From a checkpoint of a small sound classifier.
Training: soap at rate 0.003, 15700 steps, held-out accuracy 99%.
Rows from block 8, named by matrix and row number. Rows with one number belong to one channel. Each number is 50 + 10 x the weight over the matrix's rms, rounded and kept within 0 to 99. All counts start at 0.
# convs0: first width-11 conv, stride 2 (model.blocks.8.convs.0.weight, 192x160x11), inputs 48-59, a 11 kernel for each
# convs1: second width-11 conv (model.blocks.8.convs.1.weight, 192x192x11, transposed), outputs 48-59, a 11 kernel for each
convs0.179:59 37 51 56 37 58 51 50 69 55 50 41 50 48 49 51 57 57 48 50 55 46 56 66 36 65 66 48 54 56 33 36 57 56 59 47 48 55 62 53 41 61 38 58 47 37 54 38 28 55 64 53 54 45 44 57 45 59 40 52 46 36 69 41 35 73 36 43 46 54 37 50 56 52 50 47 46 40 58 41 43 52 53 57 43 43 55 44 60 56 46 57 38 52 47 42 41 40 52 54 64 48 57 46 56 64 49 64 40 45 57 66 60 53 60 55 43 47 57 38 55 44 63 31 37 66 41 48 62 31 37 40
convs0.180:36 58 34 60 36 55 48 62 60 63 52 24 48 60 53 53 22 46 57 76 53 45 38 53 46 49 34 64 61 49 56 53 47 58 63 43 70 48 65 66 71 66 49 39 64 53 49 59 46 48 44 67 47 54 52 49 37 72 84 60 52 49 47 43 56 51 48 49 47 45 52 60 50 52 42 63 50 53 63 60 43 54 45 43 49 48 42 51 42 45 63 30 55 48 39 75 47 32 45 39 32 57 37 63 50 61 50 55 39 72 53 48 51 54 60 58 47 46 44 45 47 53 68 65 44 68 48 61 41 64 42 54
convs0.181:42 56 55 49 40 66 46 35 41 53 44 46 41 50 42 48 53 54 56 44 49 61 30 50 33 36 54 48 54 46 41 44 52 55 46 48 59 46 61 45 47 38 49 46 40 59 58 57 55 55 48 31 71 59 55 39 39 52 46 71 49 53 56 40 52 52 60 47 46 50 43 54 34 50 66 54 32 56 36 48 48 48 62 57 43 47 39 57 45 19 59 46 53 50 48 51 51 46 36 46 53 40 46 61 66 41 35 63 57 61 37 56 58 33 64 39 47 47 67 42 55 41 48 42 34 51 69 49 46 48 67 46
convs0.182:39 62 47 52 33 57 41 45 54 33 50 46 48 46 58 41 56 42 45 57 47 52 55 44 59 31 42 48 25 49 52 43 47 44 38 36 55 62 42 50 42 41 54 33 48 58 53 59 51 53 34 46 62 53 52 49 44 48 40 60 44 45 53 51 41 56 48 59 67 60 46 55 48 51 51 45 46 42 33 53 59 45 66 45 46 57 57 59 29 53 51 48 52 53 41 59 45 64 49 63 55 51 54 38 59 41 50 44 48 60 35 49 42 39 55 41 58 50 48 43 48 65 61 77 50 64 51 57 50 59 40 64
convs0.183:48 68 46 60 41 49 46 60 58 40 52 53 48 67 75 40 65 60 46 80 29 52 56 62 45 44 59 58 50 60 33 47 52 48 45 64 70 62 40 47 64 39 86 51 64 48 50 64 45 76 62 39 63 66 32 40 48 40 52 63 46 44 51 62 40 78 44 38 66 52 67 73 54 41 53 54 42 64 54 44 55 43 61 43 45 41 64 41 38 48 62 65 22 72 37 40 68 38 63 67 48 63 57 67 44 49 45 47 56 43 43 51 55 34 63 63 41 62 64 47 58 63 42 54 51 52 32 56 47 50 57 50
convs0.184:60 50 51 48 62 46 66 52 74 68 49 71 33 60 65 50 43 55 34 52 57 57 56 47 51 53 42 53 45 47 58 50 42 54 35 49 60 65 56 67 36 49 52 65 46 57 44 61 51 59 54 62 34 71 27 41 45 59 51 48 61 51 64 33 56 40 59 49 54 42 48 52 48 46 27 48 47 53 61 66 53 43 52 55 45 47 61 44 46 40 59 35 59 51 47 63 67 31 58 51 63 58 46 52 67 44 61 54 40 54 66 60 45 73 49 34 44 38 54 59 40 38 48 45 61 48 55 63 39 51 42 54
convs0.185:52 42 46 53 57 81 58 45 47 57 54 55 31 54 67 39 69 57 44 46 56 50 50 28 57 40 51 42 39 54 33 48 42 50 39 46 84 45 62 60 52 67 47 29 40 36 34 70 53 46 65 44 56 54 46 57 38 57 60 44 32 40 59 56 52 42 63 42 61 51 45 53 52 68 48 57 38 51 52 44 55 35 66 20 58 59 68 42 63 63 57 57 43 49 99 37 45 53 52 39 80 48 51 59 27 72 35 52 74 75 62 40 66 28 34 59 69 61 50 49 53 67 31 41 59 47 57 44 58 45 66 41
convs0.186:38 55 54 58 34 42 52 33 61 53 58 47 31 44 48 46 67 47 64 52 46 40 36 42 34 60 62 60 55 46 56 51 43 60 42 48 47 38 51 54 68 65 52 56 52 59 43 53 35 29 65 40 53 44 62 61 57 50 54 72 49 53 53 65 66 33 60 47 53 48 52 43 42 56 51 73 48 41 53 50 61 41 44 43 61 54 59 59 38 44 50 60 48 56 56 57 57 65 57 41 66 64 68 76 66 62 55 45 76 45 43 68 51 54 62 68 63 57 60 42 54 60 39 73 58 73 73 59 44 55 52 45
convs0.187:46 39 32 35 70 54 45 48 43 55 55 59 72 73 45 60 43 51 37 45 34 47 42 56 48 40 48 42 66 38 45 68 36 45 51 73 56 65 48 56 23 40 49 42 38 41 52 37 50 45 54 40 53 48 57 68 39 51 45 34 39 33 63 58 53 49 34 47 54 67 75 58 50 62 40 42 61 46 59 47 53 51 47 28 46 47 42 54 49 33 49 58 41 48 69 41 35 38 37 40 77 64 28 72 61 70 48 59 55 25 55 61 31 47 65 57 56 53 22 45 72 52 78 56 24 65 45 50 72 61 69 48
convs0.188:27 60 61 49 49 31 82 42 43 67 44 53 56 79 69 33 40 60 22 58 62 61 49 42 38 65 32 39 55 43 53 52 52 40 39 51 48 40 38 42 56 65 37 48 71 42 55 42 48 50 40 62 59 62 68 59 20 47 45 45 55 47 43 31 29 32 53 50 66 56 36 71 60 61 46 36 61 51 36 42 75 37 60 67 71 57 41 58 20 53 60 47 51 62 43 34 64 46 50 54 33 64 60 49 48 73 63 61 66 42 41 67 75 49 56 44 42 62 45 42 53 50 60 28 63 33 53 52 47 59 36 56
convs0.189:40 28 61 52 38 55 44 53 48 59 60 48 49 39 49 52 69 57 53 45 43 58 38 47 79 41 47 39 47 59 64 45 47 52 44 33 46 51 49 61 58 60 58 41 51 59 36 54 65 68 46 54 60 56 57 53 48 44 58 65 58 66 60 61 60 60 51 40 39 67 37 55 56 54 58 46 54 58 64 46 38 41 47 31 43 50 50 49 48 59 45 51 37 41 45 72 63 57 47 59 43 48 46 35 48 62 53 57 59 54 44 62 58 52 34 46 44 31 35 54 35 43 42 50 63 48 67 56 65 40 48 50
convs0.190:56 42 61 57 66 57 47 46 45 67 44 57 53 56 40 48 57 54 59 54 45 65 40 60 48 46 63 49 43 51 50 57 50 55 50 55 40 65 43 46 63 57 38 49 56 59 65 70 72 63 57 52 63 41 44 46 41 67 54 29 52 44 45 43 51 52 52 47 46 60 52 45 53 55 49 62 48 43 59 67 56 56 44 50 52 55 49 49 60 52 52 50 45 42 42 44 47 58 67 36 49 37 57 49 53 64 49 69 62 65 37 53 45 52 55 67 38 48 40 57 70 46 63 37 49 50 37 60 43 55 49 57
convs1.179:50 63 65 47 55 40 55 59 55 45 48 58 62 70 60 63 45 38 45 56 77 41 52 66 33 40 51 45 53 53 58 85 55 60 44 55 72 49 57 39 53 44 42 58 37 63 49 59 47 56 33 47 62 57 54 47 55 51 46 51 45 58 39 46 49 44 44 50 64 51 59 42 44 48 52 44 49 55 45 49 52 56 70 27 36 50 41 67 47 61 56 42 52 41 67 55 40 56 35 48 56 72 51 55 52 48 40 64 59 61 51 56 54 42 58 57 41 53 37 39 54 54 28 39 42 45 63 57 53 65 47 37
convs1.180:51 61 46 54 47 73 65 59 46 40 48 49 60 63 49 46 53 54 36 46 46 46 52 38 42 60 48 45 54 40 54 51 62 52 44 46 48 37 40 49 60 47 57 41 61 45 45 22 72 37 60 47 52 67 74 53 49 49 44 47 60 47 54 52 52 59 34 44 57 60 38 56 52 53 57 43 71 53 47 43 52 47 51 43 43 42 52 48 57 43 19 50 60 43 46 37 48 32 44 53 56 56 41 63 57 45 47 49 45 52 59 52 36 52 39 51 49 60 56 54 51 36 50 62 50 71 60 69 58 48 52 48
convs1.181:52 53 61 62 64 49 46 56 63 46 43 57 27 55 61 39 38 58 23 54 32 48 42 30 57 38 38 51 47 42 55 32 59 46 50 43 39 66 44 49 45 49 46 43 39 66 33 53 49 87 59 17 56 62 36 59 54 53 46 46 60 57 57 50 48 47 55 41 44 50 53 50 46 47 54 60 50 66 51 46 41 51 52 31 43 59 53 41 59 66 76 44 40 60 63 67 58 47 62 52 59 50 42 31 38 60 50 32 56 41 69 58 39 54 66 51 64 66 52 44 56 56 46 50 64 71 58 69 44 56 43 49
convs1.182:39 57 57 44 55 44 54 44 49 64 49 30 60 51 61 60 34 63 58 47 48 48 54 45 37 36 55 43 59 67 50 62 52 58 50 58 38 52 45 55 56 46 37 57 48 58 34 39 35 45 43 47 59 51 24 49 48 46 47 48 48 51 56 47 53 46 51 36 20 52 40 52 53 43 45 55 57 57 45 46 51 57 43 44 59 55 57 46 61 42 64 42 47 55 56 57 61 40 39 76 50 47 43 73 63 62 62 49 47 49 39 32 46 49 51 61 59 57 58 64 60 46 29 38 42 54 46 50 46 50 55 56
convs1.183:56 55 49 51 42 42 38 55 43 42 54 52 46 55 35 33 63 65 26 55 45 58 50 47 40 36 51 35 62 33 57 49 34 35 47 49 52 51 48 57 54 55 47 45 24 49 53 36 46 67 54 57 32 64 43 47 50 56 58 47 53 51 44 33 48 56 51 61 32 45 57 60 94 50 40 38 47 41 39 30 57 39 60 46 78 33 49 51 69 42 44 33 54 50 61 46 47 61 68 19 38 61 44 48 57 51 52 53 36 62 63 50 31 35 64 47 39 42 62 35 64 61 46 33 47 41 40 71 44 30 65 59
convs1.184:57 63 63 38 40 41 57 59 46 69 43 56 39 40 64 48 56 64 52 57 43 21 57 52 68 52 51 60 41 42 51 58 54 48 54 45 50 51 47 46 50 47 52 57 53 51 53 38 30 58 62 80 75 60 20 42 51 46 51 49 47 61 57 55 53 51 54 57 31 36 47 59 65 64 35 67 41 34 42 45 46 38 52 51 61 44 57 58 66 60 44 59 58 12 68 65 65 54 36 46 63 47 39 58 40 62 36 51 44 57 44 52 81 44 52 48 50 23 49 43 57 42 51 57 53 38 46 51 44 67 50 48
convs1.185:42 59 47 49 50 47 50 39 62 46 58 48 49 66 23 41 51 30 50 49 62 58 58 45 38 61 34 34 62 45 43 48 50 58 39 30 48 59 48 38 50 48 43 37 42 62 48 42 25 39 54 41 65 50 29 50 46 54 47 52 52 46 47 53 55 56 44 60 42 40 50 37 35 37 49 43 28 50 45 57 42 62 40 54 62 39 56 56 54 33 73 67 36 44 41 29 82 63 65 49 65 51 29 44 41 58 45 23 54 63 48 41 26 49 65 55 42 47 35 51 54 47 38 40 51 28 42 35 43 47 53 36
convs1.186:60 54 60 47 60 49 51 54 50 44 56 47 46 55 39 29 46 56 62 60 58 45 43 56 55 53 51 47 61 43 42 56 43 54 56 54 32 42 53 41 47 45 63 55 37 43 54 38 58 68 52 54 49 59 48 48 46 47 61 51 53 54 48 48 46 53 41 38 51 64 50 52 60 52 72 64 48 48 53 48 44 50 59 53 49 52 54 51 52 60 40 59 53 62 74 53 28 39 49 60 62 63 52 42 48 37 49 64 63 56 63 59 47 44 50 44 68 50 59 65 59 39 35 34 55 49 59 54 52 45 55 56
convs1.187:49 60 58 53 43 48 40 52 53 65 51 52 57 37 57 37 64 62 44 34 43 46 43 55 44 54 74 45 47 46 35 61 53 46 64 50 38 40 31 42 52 58 52 49 76 59 43 69 52 42 65 58 51 64 36 50 50 54 58 53 57 53 51 49 43 57 55 45 67 36 55 39 52 37 09 59 45 53 47 58 55 51 61 76 43 45 55 44 47 71 34 55 36 62 53 41 79 73 40 70 47 50 47 41 33 65 48 48 67 40 40 56 47 67 51 69 47 51 59 48 44 65 47 53 48 57 52 59 47 61 40 62
convs1.188:58 61 38 62 39 64 57 41 35 50 65 54 51 59 60 46 37 48 51 40 48 53 42 48 52 54 53 53 54 62 56 47 58 61 45 56 38 62 46 48 40 57 49 34 66 50 38 52 59 35 41 19 46 55 61 39 51 34 46 50 47 50 45 47 53 53 43 63 51 44 60 43 51 39 59 52 45 54 51 59 76 49 58 58 52 50 29 55 54 37 44 37 67 21 74 37 41 46 54 46 58 43 49 44 57 52 40 69 58 55 49 51 32 44 54 38 68 63 51 35 62 38 45 42 43 59 40 46 51 61 54 40
convs1.189:41 66 62 66 54 41 54 53 59 64 51 44 43 35 78 72 54 54 58 53 54 51 38 57 50 55 47 53 43 33 54 45 45 50 49 58 42 46 64 55 39 39 60 41 39 47 59 60 48 64 71 40 30 37 59 38 48 47 45 46 37 36 45 41 44 47 53 49 66 49 43 48 67 40 46 51 52 39 45 60 49 54 47 55 75 56 66 64 55 50 57 65 36 40 62 57 58 32 62 44 46 53 44 50 54 56 57 61 50 37 44 35 26 47 41 65 42 47 50 49 51 44 51 57 60 75 71 51 46 49 51 55
convs1.190:56 54 49 38 52 63 43 47 53 48 51 50 61 52 66 48 56 33 54 40 36 48 58 53 45 37 54 47 58 50 55 40 54 43 62 50 56 42 58 66 61 34 54 43 47 47 55 68 49 44 60 60 48 65 21 50 49 48 51 55 42 51 46 45 52 44 41 40 45 54 51 49 56 37 56 51 42 40 50 52 46 50 48 37 53 62 59 42 42 66 51 53 68 40 77 35 46 49 59 49 43 40 39 61 54 62 65 38 45 40 50 66 54 50 38 61 51 67 70 66 45 39 66 63 50 50 46 45 41 38 47 56